From a checkpoint of a small segmentation model.
Model: 64-pixel images, arch vit, norm layernorm, activation gelu, patch size [8, 8], width 160.
Training: adamw at rate 0.0013, 19600 steps, held-out accuracy 94%.
Data: trained on rendered solids tumbling over patterned floors, 195000 training examples.
Rows from expert 5 of block 2, named by matrix and row number. Rows with one number belong to one neuron. Each number is 128 + 32 x the weight over its row's rms, rounded and kept within 0 to 255. All counts start at 0. After the name is the row's rms in percent of the matrix's.
# up: expert up (model.blocks.2.mlp.up, 16x160x160), inputs 80-159
# down: expert down (model.blocks.2.mlp.down, 16x160x160, transposed), outputs 80-159
up.57 084 [106 124 114  68 144 143 146 183 155 120 103 175 109 121 137 115 157 124 104 130 146  72 137 144 160 135 126 167 155 187 151 152 170  74 134  73 155 151 136 143 103 101 121 142 121 159  64 181 153 203 115 184 112 139 146  91 137 164 130 116  89 193 112 150 114 146 130 130 125 136 137  58 164 114 118 150  90 160 142  85]
down.57 076 [165 124 140 147  98 141  91  93 132 124  67 143  83  89 175  99 102 100 122 104 150 148  69  83 130 113 106  51  95  99 155 108 115 121 151 149 133 110 128 112 148 147 142 104 195  96 140 113 154 140 111 104 113 197 134 148 118 113 101 138 111 125 162 117  98 115 213 147 110 168 160  98 100 120 141 158 117 120 155 141]
up.58 111 [ 86 142  67 110 160 161 183 114 193  95 103 118 158 131 162 141 106 188  75 108 137  92 139 106 202 155 170 137 125 121 139  96  90 143 153 135 198 182 140 141 134 131 101 127 106  89 164 138 145 113 135 108 115 136 125  98 138 100 112 181 137 134 142 113 121 149 146 177  81 147  87 131 156 180  95 117 157 155 116  87]
down.58 109 [132 111 114 130 104 111 124  96  39 156 141 216  87 150 140  64 127  47 178 114 104 114 172 122 139 149 105 150 102 147 111 131 127  63 101 136 131 118 126  53 119 116 115 138 162 179 104 113 114 128 144 182 115 107 110 120 115 121 114  73 152 136 114 111 124 129 123 113  73 125  92 104 140 105 206 113 176 180 172 104]
up.59 081 [128 139 119 102  96 143  95 164 154  97 127 160 183 126 174 176  97 120 147 167 122 139 170 133  62  86 116 133  80 174 100 168 143  81  79 166 111 142 143  86 140 143 126 142  69 152 113 134 116 169 143 101 178  93 162 149 114 144 116 105 113 111 123 106 162 106 108  88 104 115  96  99 120 138 148  90 152 130  93 134]
down.59 086 [148 138 134 119 115  99 120  96 132 195  85  82 139 137 143 157 185 129 104 137 127 133 145 159 123 176 103 175 113 149 133 151 171 196 141 162 145  85 168  94 124  95 194 119 132  81 160 157 107 124 128 211 127 136 108 139  82 164  93 147 134 113 122 169 102 112 146 127  87 144 113 151 122 168  80 108 159 139 117 142]
up.60 086 [155 124 136 120  58 122 103 116 131 100 141  97 124 129 182 140 120 134 113 119 158 104 124 100 136 148 197 118 148 116 120 101 117 168 146 116 174 122 134 163 166 100 101 117 117 134  80 146 169 163 176  92 108 193 152  91 128 187 110 148 172 108  60 144 148 157  93 132 129 143 182  75 185 161 139  72  89 227 144 133]
down.60 074 [188 152 113 135 110 163 121 168 147 133 112  97 149 126 151 192 137 135 110 143 135 152 160 116 159 151 121  56  71  54  77 126 115 145 103 162 115  15 129  70 129 117 144 136 120 103 176 143 127  84 181 140 177 116 106 156 145  66 184 167 119 110 113 158 109 101  64 140  81  99 139 125 198 178 165 102 131 100 147 151]
up.61 127 [152 134  89 124 156 135 148 158 143 167  93 185 107 109 179 124 128 125 104  89 172 111 151 140 159 116  91 157 145 155 135 154 123 135 160  84 142 107  94 157 126 122 125 157 123 115  88 163 143 145 126 173 135 111 139  62 167 146 157 144  89 171 162 146  96 142 137 126 129  97 120  96 153 111  97 157  72 162 150  85]
down.61 121 [115 129 108 168 159  91  94  49  87 110 115 161  67 135 164  69 143  68 140 113  83 147  69 125 148 108 142 109 118 157 178 102 105  63 134 116 112 169 152 133 111 207  77 100 188 149 138 104 173 108  88  97 108 170 134 138 133 157 106 145 146 146 111  95  50 127 169 144 159  71 137 133 102  88 166 154  98 131 148  80]
up.62 090 [182  96 108 125  97 135  83 138  69 184 155  78 136 138 139 115 122 125 115 166 104 118 106 115 151  91 168 114 122 111 124 133  98 131 127 163 156 176 134 123 125 150 116  81 108 112  85  93  76 102 150 140 124 127 106 145 155 172 128 166 203 161  56 109 151 122 178 119  77 104  96 112 167 188 172  97 114 197 129 150]
down.62 105 [136 130 199  77 142 149 206 158 138 111 106 123 146 122  65 123  87 108 133 120 178 122 198 151 166 158  98 150 137 150 111 188 182 136 109 169 119  44 149  50 115  57 179 163 186  85 164 108 106 182 196 163 157 124 108  96 100 118 124 103 131  75 120 117 175  82 111 154  69  78 103 122 142 133 144 129 147 123 141  95]
up.63 107 [128  86 109 141 165 117 180 102 106 151  79 124  68 104 144 167 103 147 122 130 159  99 100 203 115 106 109 169 134 153 144  90 169 180 125  88  92  87  82 165 160  90  78 126 153 147 169 129 146 101 155 139 118 156  64 131 174 129 132  90 138 125 145 130 102 122  79  96 125  92 113 185 128 139 162 107 104 123 157 100]
down.63 114 [ 75 102 135  76 145 104 106 141 170  87 173 164 111 137 116 108 113  95 151 131 134 169 101 159 145 111 142 109 169 147 180 124 105  92 144  85 128 212 118 174  92 145  83 149  66 153 112 133 144 120 138  71 132 120 130 177 125 175 153 143 138 198 106 129  75 136 155 125 191  79 154 124 136 112  97 163  73 122  69 126]
up.64 133 [150 111 131 153 134 140 149  85 122 145 135 152 128 162  52 139 139 131 108  82  79 162 146 140 176 169 116 140 100 130 138 117 152 180 133 125 107 169 138 191 117 112 148 196 197 131 110 168 100 134  95 192 196 141 139 109 107 165  84 123 125 149 131 133 118 122 120 120 147 132 172  97 106  81 139 204 126 102 114 119]
down.64 123 [161 124 169 104 120 117 111 216 107 149 179  81 144  97 201  91  63 101 114 141  89 142  88  75  87 109 140 184 137 137 130 105 128  42 122 131 200 137 159 110 151 136  99  94 137 121 111 110 137 142 125  64 128 224  99 120 103 111  90 186 137 120 167  82  70 118  89 118 128  97 170 121 165 167 139 109 127 155  83 110]
up.65 064 [128  92 157  90 142 154 129 140 112 115 125 117 179 128 104  60 166 129 138 121 137  82 171 107 110 154 154 153 172 119  98  77 120 174 164  76 144 134 129  90 125 123  89 135 169 153 130 105 118 119 124  96  91  96 124 118 130 173 128 113 106 141 139 109 182  95  65 118 121 133 144  74 165 148 104 148 113 134 101 140]
down.65 059 [150 144 130 115 123 133 117 163 111 152 171 114 169 108  78 136 122 153 154 131 126 114 212 131 115 134 129 130 112  85 100 169 121 178 134 173 136  20 110 137 131  90 179 142 107 122 129 139 120 153 146 148 157 117 167 146  91  61 100  56  97 119 117 118 182 107 102 113 140 227 131 162 142  82 157 103 182 133 146 147]
up.66 096 [133 122 197 137 132 163 136 186 142 133 152  87 242 123 131  64 179 137 129 123 132 141  88 127 114  50 143 135 142 154 145 114 147 139  86  77 145 172 140 113 156 165 106 155 132 120 146 104 139 118 145  95 115 118 132 110 111 118 163 116 133 150 135  72 145 119 117 136 170  90 114  88 118 107 112 171 154  78  39 122]
down.66 105 [ 95 128 111 152 119 139 141 114 146 120  93 124 105 100  94 193 129 136 102 124 158 133 155 153 118 168 110  94  71  95 124 115 115 138 194 166 108 108 124 118 129  88 109 154  91 148 185 126 130 125 114 143 195  49 137 178 153 164 129 111 106 130 132 255  49 113 148 147 152 126 102 185 111 182  73 115  82 148 161 132]
up.67 108 [119 120 172 107  91 124 164 121  86  77 177 119  91 149  86 138 150 104 144 166 102  98 108 112  76 150 155  91 122 114 163 174 154 109 118 135 109 246  81 159 166 135  96 126 132 135 104  75 115 133 102  90 114 119 171 141 119 133 141 113 129 136 130 111 135 116  83 104 133  85 104 144 111 144 162 139 135 146 134 148]
down.67 107 [173  73 173 132 125 130 162 127 176 135 117 181 145 111 166 141 116 111 134 172 115  97 108 147 136 156 162 139 111 151 169 122 177 190 195 158 103 129 123 104 122  85 204  93  99  91  90 179 139 148 108 175 149 202 148 119 117 129  65  94  86 107 119 113 130 139 125 102  69 137 127  58 123 183  36 117 160 123 115 151]
up.68 132 [153 137 130  82 187 155  66 152 190 167  85  91 187  93 158 156 131 180 111 127 168 172 132 124 151  75 113 143 137 131 122  98 126 139 107 120 118  81 162 100 142 195 114 135  98 138 206 127 182  86 108  66 139  92 126 176  64 115 191 161 134 112 166  52 135 111 124 137 142 117 118 149 132 118 101 125 124  34 115  83]
down.68 128 [100 122 128 132 154 121 140 111 122  88 167 196 115 121 100 107 159 106 103 158 163 140 170 157 150 154  91 155 179 118 156 148  83 142 153 144 104 177 134  95  55  59  74 143 103 116 115 144 108 119 135 134 150  59 136 151 164 173 105 139 143 184 119 198  44 124 156 142 102  80 112 129 119 125  66 148  84 146 161 103]
up.69 108 [132  61  93 135 103 120 165 113  78 128 152 104 119 116 118  55 100 118 159 152 167 170 160  64 129 128 115 150 140 107  55  78  41 141 160 140 150 135 121 108 137  87 131  73 108 138 176 126  95  88 172 108 132 134 134 145 156  84 136 127 114 112 141 129 138  81 128 118 123  86 113 141 114 180 103 113 126 120 111 113]
down.69 100 [ 77  98 134 106 160 140  85 157 192 136  77 147 136 104  98 172 110 129 155 172 149 131 123 160 137 151 161 150 163 102 146 147 103 102 187  70 128 139  98 143  94 115  71 130  56  92  95 133 186 127 199 123 124  37 118 142 124 152 182 124 111 154 103 137 111 124 127 142 155 114 149 126 199 123 125 150 120 101 126 139]
up.70 138 [115 135  94 132  90 144 116 108 146 113 159 183 122  99 127 157  88 155 111 165 144 144 109 136 143 115 152 123  80  93 150  97 102  60 113 164 132 221 126  94 151 155 101 144  53 126 133 141 143 129 128  75 140  93 182 159 162 107 131 125 111 120 138  91 125 167 141 171 103 109 103 123 168 150 112 129 224 150 105 130]
down.70 147 [140 117 149 177 154 107 192 111 123 155 134 143 119 161 161  93 158 105  79 135 128  52 163 166 138 148 122 219  85 216 190 154 172 205 133 133  89  64 154  34 143 116 171  99 113  76 125 129 113 137 116 207 134 154 113  83 108 169 111  94 120 115 111 119 124 144 167 113  64 148  78 116 105 137  96  89 153 147 153 116]
up.71 104 [143 101 104 148 141 108 117  81 142 138 132  98 112 118 140 152  98 126 168 148 137 163 141  96 124 134  63 119 126 109  14  84 116 197 158 167 128  78 153  74  93 102  89  84 130 137 183 158  96  92 112 182 134 110  83 143 139 141 121 175 122 127 161 129 137 104 143 134  86  93 163 166  97 153 125 107 127  69 116  94]
down.71 117 [ 92 111 160  49 177 135 111 183 166 118 141 114 179 136 121 130  80 109 140 158 169 152 118 178 131 130 153 164 182 165 103 127 126  90 143  29 133 197 124 179  91 128  58 122  67 138  90 136 204 120 168  89 114  98 139 148 133 137 179 116 154 148 122  96 114 127  94 150 172  53 123 108 147 121 109 143  97 137 103 103]
up.72 099 [176 120  84 125 156 120 160 147 153 135  55 162 110 104 172 129 112 126  99 101 161  74 116 131 174 103 108 170 118 165 145 121 163 176 163  61 140  57  88 178 110  66 165 149 166 167 113 170 139 104 149 173 122 183  64 114 142 134 137 138  72 182 178 147  67 120 108 135 147 106 153 166 103 140 103 146  54 137 129  88]
down.72 109 [100 111 126 112 146  88  93 105 132  83 137 163  55 140 178 105 118  94 152 129 120 182  89 119 153  84 150 114 154 159 144 108  75  51 156  81 145 193 122 179 114 207  29 135 106 138 132 122 151 100 121  61 113 146 124 150 151 163 145 158 171 156 141 112  48 147 147 130 160  59 144 132 123 107 132 149 102 124 100 102]
up.73 114 [129 148 111 100 150 128 152 180 187 193 113 176  93 109 139 128 127  98  95 116 211 111 169 112 150 175  65 149 115 136  84 154 114 107 168  73 160  78 117 130 138 104 126 135 115 117 115 117 161 169 133 165 147 107 149 108 190 140 170 143  80 165 138 151  72 149 108 166 150 111  83  79 141 171 138 146  67 126 149  89]
down.73 117 [102 140 117 175 142  96 115  43  78  98  82 148 113 137 152  37  99  77 123 126  79 124 103 120 156 122 126 142 142 137 167 100 146  69 142 109 150 178 125 156  97 179  98  77 188 136 122 135 160 115  87 138  90 182 100 128 131 125 123 117 188 143  88  69  77 110 195 153 184 131  94 116 104  83 148 137 121 117 126  77]
up.74 081 [131  89 142 127 109  52  92 125 125 105 146 115 157 154  77 120 208 123 175 115 111  78 178 173 122 147 123 173 168 119  64 152 157  68 158 146 157 131 121 110 153  85 127 116 130 145 119 121 139 181 136 173  93 109 202 164  83 167  94 169 171 114 107 129 175 123 123 190 155 118 104  88 128 170 153 153 149 145 132 145]
down.74 074 [121 130 110 112  99 124 138 187 101  97 178 105 197 143  34 158 192 170 189 195 116  87 159 146 155 127 129 148 120  92  68 105 127 175  99 145 145  56 108 121 118 102 157 113 110 109 189 118  99 139 172 153 155 109 121 108  91  96 159 119 149 106 161 137 166 125  77 123 133 128 131 142 164 151 137 123 180 104 132 123]
up.75 066 [ 97  83 169 125 124 120 132  82 125  70 133  90 120 153  72  87 130 132 131  77 133  79 216 135 104 115 147 161 119 152 109 123 164  93 165 172 157 156 106  59 142 126 154 141 146 127 150 169 130 163 139 138  77 148 173 127 129 142 108 110 157  80  83 148 210  90 118 172 122 159 143  53 141 131 142 119 144 135  86 175]
down.75 075 [143 170 125 107 113 125 132 158 127 116 174  83 197 161  52 143 152 179 164 162  93 114 168 123 151 108 146 136 147  85  42 119 159 140  99 167 164  68  86 151 131  90 159 116 142 144 175  86  98 147 153 133 144 115  95 123 109  82 139 153 164  95 126 100 211  98 138 136 139 159 159 124 158 142 170 144 143 125 159 123]
up.76 133 [143 148  74 100 155 139 148 156 168 189 133 153 129  95 211 108 118 104  64  88 165 137 120 120 184 110 121 174 138 138 124 180 122 124 177  84 125  75 139 164 125  96 158 135 148 101 126 192 141 131 121 122 159 165 121  68 123 162 102 184  73 189 137 120  95 124 120 112 131  96 151 100 160 121 103 130  93 139 141  95]
down.76 128 [130  98 108 185 135 102 107  54  90 115  97 168  66 131 116  88 127  82 142 128 118 149  84 107 143 114 124 120 128 154 130  86  81  90 134 164 119 155 118 122 135 201  54  91 206 113 137 104 142 114 102 126 137 161  90 130 121 159 116 152 166 140 115 122  27 128 183 126 126 131  94 114 159 122 165 143 115 151 135  68]
up.77 079 [163 134 144  97 128  77 141 127 143 103 113  90 160 170  98  55 151  78 130 119 108 129 176 136  88 145 144 159 136 168  99 155 159 122 134 144 151 111 135 141 152 101 125  81 110 135 117 132 128 212 165 148 119 121 156 107 115 180  80 128 165  79  61 121 177 133 112 187 138 111 121  33 134 150 116 126 118 121 141 163]
down.77 085 [171 186 124 131 139 166 151 202 131 137 146 105 162 113 109 162 150 139 147 156 127 161 188 149 139 127 101 112 121  88  79 135 138 162 101 157 164  47 141  72 131  72 167  97 124 108 136 129 120 128 137 168 147 101 148 117 114 118 137 114  68 106 129 115 168  92  99 153  94 114 139  83 153 158 116 122 131 102 155 129]
up.78 131 [117 145 156  88 189 137  88 187 174 150 111  91 190 111 165 111 161 120 123  99 156 166 110  93 148  40 128 134 163 115 132 130 161 112 108 100  98 114 129 106 140 180 141 131  90 147 147 152 142 125 117  80 127 138 112 102  81 109 137 130 130 122 158  65 147 137 143 104 134 132 126 124 159 113 119 123  97  59 115 118]
down.78 123 [ 81 131 118 155 122 127 141  89 107 119 159 175  77 120 113 161 159 126 110 148 174 179 150 154 145 117 128 138 126 146 116 121  72 156 149 192  94 123 128 115  79  82 107 116 106 122 156 118 126 128 145 138 185  40  92 176 154 168 113 153 131 150 117 225  42 118 136 161 110 100 133 150 131 174  85 112  98 143 156  90]
up.79 100 [143 118 114 144 104 114  76 123 107  82 197 149 142 132  78 108 137 139 151 137 115 171 161  94 139  85 110 104 118 149 108 157  75 134 101 208  91 180 146  91  62  93 165 136 130 135  51  99  73 131  99 168 120  64 157 115  73 162  75 116 144 155 127 181 147 140 176 114  81 175 211 114 122 149 102 191 127 124 170 177]
down.79 091 [125  89 144  80 124 162 110 152 119 138 130  42 131 109 114 164 141 135  97 116 132 163 152 133 102 148 131 120 136 112 163 129 192  85 123 135 166  97 152  60 113 111 142 106  90 155 119 103 143 129 178  52 148 158  89 166 104  93 140 163 101 146 146 119 122 148 153 146  67  76 178  89  98 123 155  90 118 120 130 132]
up.80 079 [108  60 128 153  96 183  97 119  97 179 174 143 110 124  98 107 127 177 132 160  87 131 130  65 172  93 107  99 139  82 133  59  89  85 198 180 142 162 166  83 103 113 166 113  76 129 135 120  76 161 184 127 107  98 170 140 109 135 102 126 160 120 130 102 157 195 197 168 104 120 149 113 183 189 171 113 159 159 124 139]
down.80 092 [153 145 123 108 164 158 156  82  93 116 120 105 134 114 122 113 113 148  98 134 118  86 181 136 166 147 116 135 138 143 121 121 136 157 147 184 107  45 120  15 115  63 152 119 145  72 126  97 100 183 155 238  96 124 117  82 109 110  80 121 124  74 124 187 132  76 107 103  89 187 130 112 111 139 104  91 131 142 127 105]
up.81 079 [106  82 119  80 132  85 143 109  85  94 101  85 124 145 128  82 151 141 126 109 170  92 190 156 112 190 100 145 162 115  54 100 192  79 140 180 175 117 118  73  98 111 133 108 113  98 144 114 148 152 144 142 159 131 163 156  66 170 100 126 148 123  98 134 186 130  78 150  85 120 134 114 121 216 167 115 126 154 129 186]
down.81 078 [115 155 120  98 103 148 163 175  99  98 183  94 164 140  50 144 169 168 142 178 107  99 195 102 112 113 131 118 118  73  82 137 140 171 115 166 168  86  95 152 144  99 199  99 150 138 158 141 149 143 155 100 168 152 133 137  94  90 123 119  95  92 109 121 178 121 128 150 117 132 110  95 205 135 175 143 149 130 119 139]
up.82 080 [152 115 110  73 145 134  94 115 116 147 144  96 232 141 151  89  95 129 171 159 182 107 195 127 121  99 118 135 209 129  79 135 110 139 101 116 152  62  92 123 156 138 122  76 137 173 148  87 152 130 114 119 110  93 105 134  70 163  88 102 113  79 119 116 162  99 165 121 103 106  84 127 141 125  77 122 129 117 116  82]
down.82 082 [131 165  74 135 159 127 194  86 133  94 119 153 141 116  55 137 140 126 114 131 123 161 114 145 110 143 100 100 121 116 111 179  99 161 114 152 104 159 137 173  49  98  81 137  93  86 157 141 150 125 115 112 175  83 105 122 141 164 117 140 172 178 109 192  77 108 138  98  92 136 150 165 153 134 135 117  96 137 109 107]
up.83 077 [164 168 141 128 103 111 117 152 125 165 129 104 135 140 148 166 126 108 105 132 103 126 121 138 101  40 138 172  94 123 162 177 162 117 157 130  91 110 145 163 167 160 225 102 130 117  78 120 138 125 124 119  56 176 140  96  82 128 123 127 108 116  83 102 129 177 131 116 117 107 135 124 136 121 119  47 153 211 152 185]
down.83 062 [100 107 155 124 162  82 141 108 155 178 158  91 126 146 124 136 180 172 125 106 179 144 100 162 142 114 110 106 179 133 151 124 119 212  54 108  94 112 100 134 154 136  93 181 113 121 154 105 114  98 147  83 172  97 122 180  98 144 108 122 142 107 141 129 101 111 143 175 143 143 118 156  83  96 114 136  93 103 108  47]
up.84 101 [ 75 127 106  79  72 124 144 150 101  92 141 189 111 126  98 154 103 116 101 135 139 148 195 142 104 164 115 171 145 115 119 106 125  86 143 116  99 112 140 120 163 144 112 127  86 166 147  64 156 175 177 100 129 126 196 165 118 108 196 109 113 103 148 136 112 114 134 175 149 125 138 150 119 154 135 165  98 134 130 102]
down.84 107 [153 108 175 141 171 107 166  77 152 115  88 199 119 148 157 109 152  95 148 149  92  98 105 156 122 123 130 197 128 198 226 148 119 161 155 101 142 182 126 102  81 134 165  91 150  81  74 153 107 125 100 158 134 178 112 105 124 181  52 103 101 141 110 106  94 109 157 122 100 138  92 107  89  89  78 119 183 152 141 122]
up.85 091 [148 113 168 122 103 114 125 171 147 192 101  82 144 102 136 164 124  64 123 136 123  75  75 126  90  78 139 131 130 137 138 119 186 174 128  58  81 101 140 165 197 149 122 163 132 126 135 122 176 118 155  80 126 176 128 111 135 104 174 138 136 153 137  62 152 142 121  64 167  88 109 106 146 101 115 105 135 118 128 115]
down.85 093 [100 140 114  91 105 161 157  94 174 127  84 116 108 144 103 161 129 130  90  99 156 142  87 151 118 129 155 121 141 115 144 158  88 147 160 164 115 129 109 132 147  75 147 160 102 130 156 117 112 125 142 158 129 129 134 196 142 200  98  97  71 117 122 255  70 111 120 136 153 129 114 132 122 147  52 137  74 115 106 117]
up.86 120 [114 133 145  97 161 119 129 176 156 186  92 103  94 139 187 136 137  83 124  70 140  96  88 163 114 111 129 131 133 142 158 117 225  95 130 113 118  73 128 168 166 137 137 155 102 139 113 154 128 131 126 122 146 154  72 104 148 137 150  65 116 156 131 113 131 154 149  62 136  75 153 119 152 108 144  71  96 148 180 128]
down.86 119 [125 119 128  92 120 101 139  99 138 118 160 145 137 167 113 117 155 129 178 141 151 153 117 173 164  92 117 104 165 159 133 125  90 142 136 139  82 129 124 156 134 109 121 138 106  92 185 101 136 150 132  92 125 131 127 197  72 181 130 157 144 148 121 172  58 110 172 168 116  81 179 134 116 112  91 141  97 117  93 110]
up.87 102 [169 136 111 122 136 141 163 104 100 116 111 168 126 169  49 101 115 156 119  56  97 123 174 131 188  84 106 127 197  98 111 103 155  94 133 143 154 134 139 135  86 112 147 130 159 121 163 123 143 167 156 113 188 155 175 145 147 115  82 158 141 114 117 144 119 166 154 137 120 163 204 117 134 105 130 185  91 127  91 119]
down.87 097 [169 107 201  58 123 109 122 158  92 153 112  77 148 100 163 122 113  67 112 116  82 190 149 112  81 121 177 191 160 138 174 135 127  54 102 127 145 159 153 115  94 104  67 117 133 121  85 117 135 144 102 124  88 144 134 185 113  84 110 134  81 111 128 142  61 103 102 102 140  75 204 168 111 194 113  95 140 174 107 151]
up.88 081 [149 149 168 102 104 120 120 122 174 149 147  59 119 154 147 123 111 102 144 128  81  84 204 100 158 151 189 116 120 130  96 137 170 131 181 133 134 164 110  98 136 138 102 107  77 123 117 109 126 123  99 131 100  99 127 120  96 155 155 151 202 113  90 113 184  88 137 143 103 119 139 112 149 222 159  70 159 121 106 127]
down.88 087 [128 147 200 109 125 126 150 187 110 161 121  92 131 150  36  97  96 117 170 145 114 137 184 144 144 124 128  84 129  89 133  93 150 116  96 152 143  96 119 154 160  94 243 151 133 129 133  95 144 175 177  92 179 108 111 129  83 129 159 122  95 117  97 130 198 123 151 184 114  94 131  96 227 123 131 132  95 120 136 137]
up.89 130 [121 148 130 126 156 109 121 103 198 162 138  81  95  96 154 177 117 130 137 130 170  94 117 147 143 107 111 121 121 154  92  94 143 178 134 111 130  66 146 124 146 178 124 108  93 117 163 113 159  77  99 141 126  77 107 113 101 151 135 152 162 120 151 115 132  93 139  86  75 142  69 157 152 126 130  86 118  97 175  72]
down.89 128 [124 150 151  95 194 141 109 128 104 103 141 138 135 155  55  75 116 118 158 137 145 138 150 139 180 129  73 134 222 100 172 137 106 109 101  91 131 207 130 140  58  99  92 132 132 164 115 128 130 139 154  83 136 104 117 118 138 157 113 134 163 175 114 112  92 144 173 145 144  31 137 109 134  72  93 188  61 146 139  74]
up.90 118 [150 217 108 139 131  72 153 111 108 127 131 120 150 223 153 103  98 112 149 108 108 126 154 168 153 114 168 132 120 190 137 141 145 140 113  88 140 139 182 155 139 162 137 111 148 123 102  32 179 149  96 122  93 167 126 121 102 101  89 103 114 121 136 103 111 114 172 110 129 166 124 156 103 138 135  93 129 179 195  84]
down.90 114 [106 165 167 103 145 120 153 128 109 131 119 146 115 168 116  85 113 106 121  92 139 140 117 147 150 110 146 158 173 179 167 141 158  91  96  93 104 146 131 132  98 153 105 102  78 153 140  91 146 121 112  66 151 101  60 139 177 168 124 144 142 128  79 144 136 165 156 182 144 120 161 160 126 111  67 127  78 147 112  87]
up.91 095 [190 111  90  96 195 156 126 103 152 170 110 106 117 141 140 156 116 163 100 114 173 138 141 165 169  66 160 155 153 103 128  56 126 124 140 130 118  89 147 175 118 150  40 148 128 116 211 162 168 108  94 120 103  84  97 156 148 131 133 165 154 102 114  47 145 129 144 157 134  99 151 122 167  99 131 148 177  82 101  93]
down.91 095 [131 119 128 102 107 131 170 103 124 111 150 186  84 162 100  83 136  66 182 129 102  95 179 125 163 118 105 165 153 133 149 125 110 146  93 144 151 200 129  66 115  63  99 159 115 169 145 107 110 108 149 127 104  96 142 122  91 174 131 108 119 146 132 212  67 146 106 110  93  45 125 163 139 105  91 132  81 155 113 101]
up.92 094 [ 96 117 195  67 117 121 114 144 147 122 151 130  94 106 124  92 120 116 142 122 109  97 130 134 160 162 144 125 154  49 131 118 150  71 160 145 129 129  81  91 143 163 121  86  48 126  46 109 115 201  95  64  88 120 141 132 120 131 126 112 154 132 129 118 160 168 188 123 137 116  82  98 196 159 185  91 172 151 165 121]
down.92 084 [160 159 135 104 118 172 143 118 112 153 120  88 173 140  65 115 122 149  87 134 100  97 110 163 130 142  96 155 121 122 148 122 146 123  92 201 117  65 154  82 132  85 238  94  94 114 159 127 133 152 185 192 128 130 120 100 100 156 136 134 126  89 123 138 119 120 144 189  99 182 116 143  93 146 131 123 151 122 154 165]
up.93 116 [140  77 125 136 175  99 129 107 111 136 108 114 151 113 152  99 133 102 148 148 126 157 105 150 156 175 121 158 108 141 104 113  81 192 154  95 139 150 117 151 123  62  89 175 207 141 114 217  72 137 100 200 130 152  63  98 134 193  77 134 142 136 132 127 125  96  94 140 177  85 110 121 103 114 137 132 112  69  88 109]
down.93 110 [ 68 101 129  95  71  88  82 124 135 168 131  99  88 128 126 148 124 150 119 144 152 144 113  92  98 116  93  68 102 105  84 118 111  83 162 137 131 163 123 180 160 196  90 139  78 150 138 146 197 118 145  59 126  86 120 117 127 153 147 148 154 138 122 130  54 176 140 170 168 127 123  99 201 122 170 155  98 140 117  81]
up.94 130 [150 114  95 159 125  91 113  96  96 108 163 117 140 119 110 115  99  64 170 199 109 172 142  91 144 154 121 154 149  82  55 118  86 179 172 129 180 110  58  84  93 110 120  21 117 103 117 130  79 104 175 145 103 119  93 115 183 125  99 167 106 142 101 136 122  74 131 139 110 112 116 119 113 228 156  87 152 118 139 128]
down.94 123 [ 79 107 159  83 137 132 113 161 182 136 124 112 164 126  83 158 113 157 138 153 210 166 150 162 111 138 105 139 191 121  76 133 130  68 163  87 166 138 140 142 105 146 137 141  73 186 128 136 153 147 235  97 162 100 110 122 136  88 210 123 146 108 136 139 122 137  84 137 136 120 109 171 128 111 117 115 123  84 135 113]
up.95 091 [ 70  73 195 108  94 148 184 159 135 151 124  89 137 127 103 126 158 104 202 105 128 154 145  78 117 132 130  92 130 131 126 114 106 156 132 100 131 116 117 130 164 147 140 144 112 132 167 130 126 122 138 122 179  85 182 147 128 128 153 112 166 109 121 133 193  69 122  74 140 141 111 104 162 127 123 116 137  61  95 135]
down.95 087 [ 80 120  88 118 131 160 108 125 186 122 113 144 121 102 115 180 160 151  96 150 137 120 101 163 142 143 100 131 139 111  89 147 122 133 190 201 117  92 103  88 152  77 188 112  87 114 142 179 111 158 163 122 174 138 124 157 122 140 104 148 112 141 128 230 112 120  99 126 136 199 116 120 168 129  84 116 132 104  93 165]
up.96 081 [176 100 119 132 126 115 129 135 141 139 103  87 131 139  86 112 107 137  78 196 152  66  79 101 123  91 147 110 150  91 129 140 180 155 143 101 200  69 104 157 115 119 133  94 161 121 125 148 123 136 110 175 138 152 117 103 150 163 111 133 148 124  57 117 173 136 142 193 111 141 144 100 131 177 209 121 100 142  69 164]
down.96 065 [ 99 131 159 108  95 143 108 140 160 142 115 109 128 128 132 136 140 143 137 137 147 134 127 169 124 132 105 141 169  56 125 182 177 145  99 204 120  32 130 117 110 111 154 167 157 114 192 127 127 158 164 131 101 119 111 112 101 101 188 113  93  68 138 108 148 113  47  67 106 130 152 132 146  93 171  75 158  73 207 111]
up.97 095 [177  96 100 117  91 108 169 175  92  94  81 130 144 156  86 126 132 127 123 133 122  53 175 126 147 104 163 161 126 142 107 152 125  99 132 101 222 139  97 164 127 119  90 144 150 131 102  92 166 175 149 126  82 155 161 151 191 133 136 153 115 114 129 122 103 157 100 213 177 162 152  81 150 127 125 156  80 172  76 126]
down.97 092 [115 109 125 141 130 161 158  91 138 139  88 101  95 117 203 140 104  77 106  69 109 160 118  87  90 193 145 109  67 128 177 163 169 109 159 103 119 186 144 158 119 138  65 179 144 169  95 130 122 126  31 145 103 146 157 110 225 130  58 112 117 116 143 138 103 136 182 111 158 133 115 143  64 114 105 138 101 113 147 183]
up.98 104 [108 159  78 168 123 116 136 126 171 139 145 102 113 122  98 174 117 138 120 159 133 151 128  74 135 122 116 129 154 141 119 105  76 186 154 135 128 109 178 106 144 154 114  95  87 101 173 135 139  62 129  93 141  89 120  58  70 108 126 229 134 122 152 124 147  84 128  80  59 142  78 163 159 142 103  73 143 133 144 115]
down.98 107 [165 125 149  81 204 114  75 192  96  87 147 164 150 148 102 116 125 115 187 140 136 139 120 158 179 112 128 176 180 109 125 159 130  94 102  98 172 188 115 108 102 101  79 133 132 147  93 139  96 113 188 125 134 118 125 158 146 171 126 161 150 135 109 138 108 143  79  98 127  37 106 127 147  88 113 130  73 114 166  97]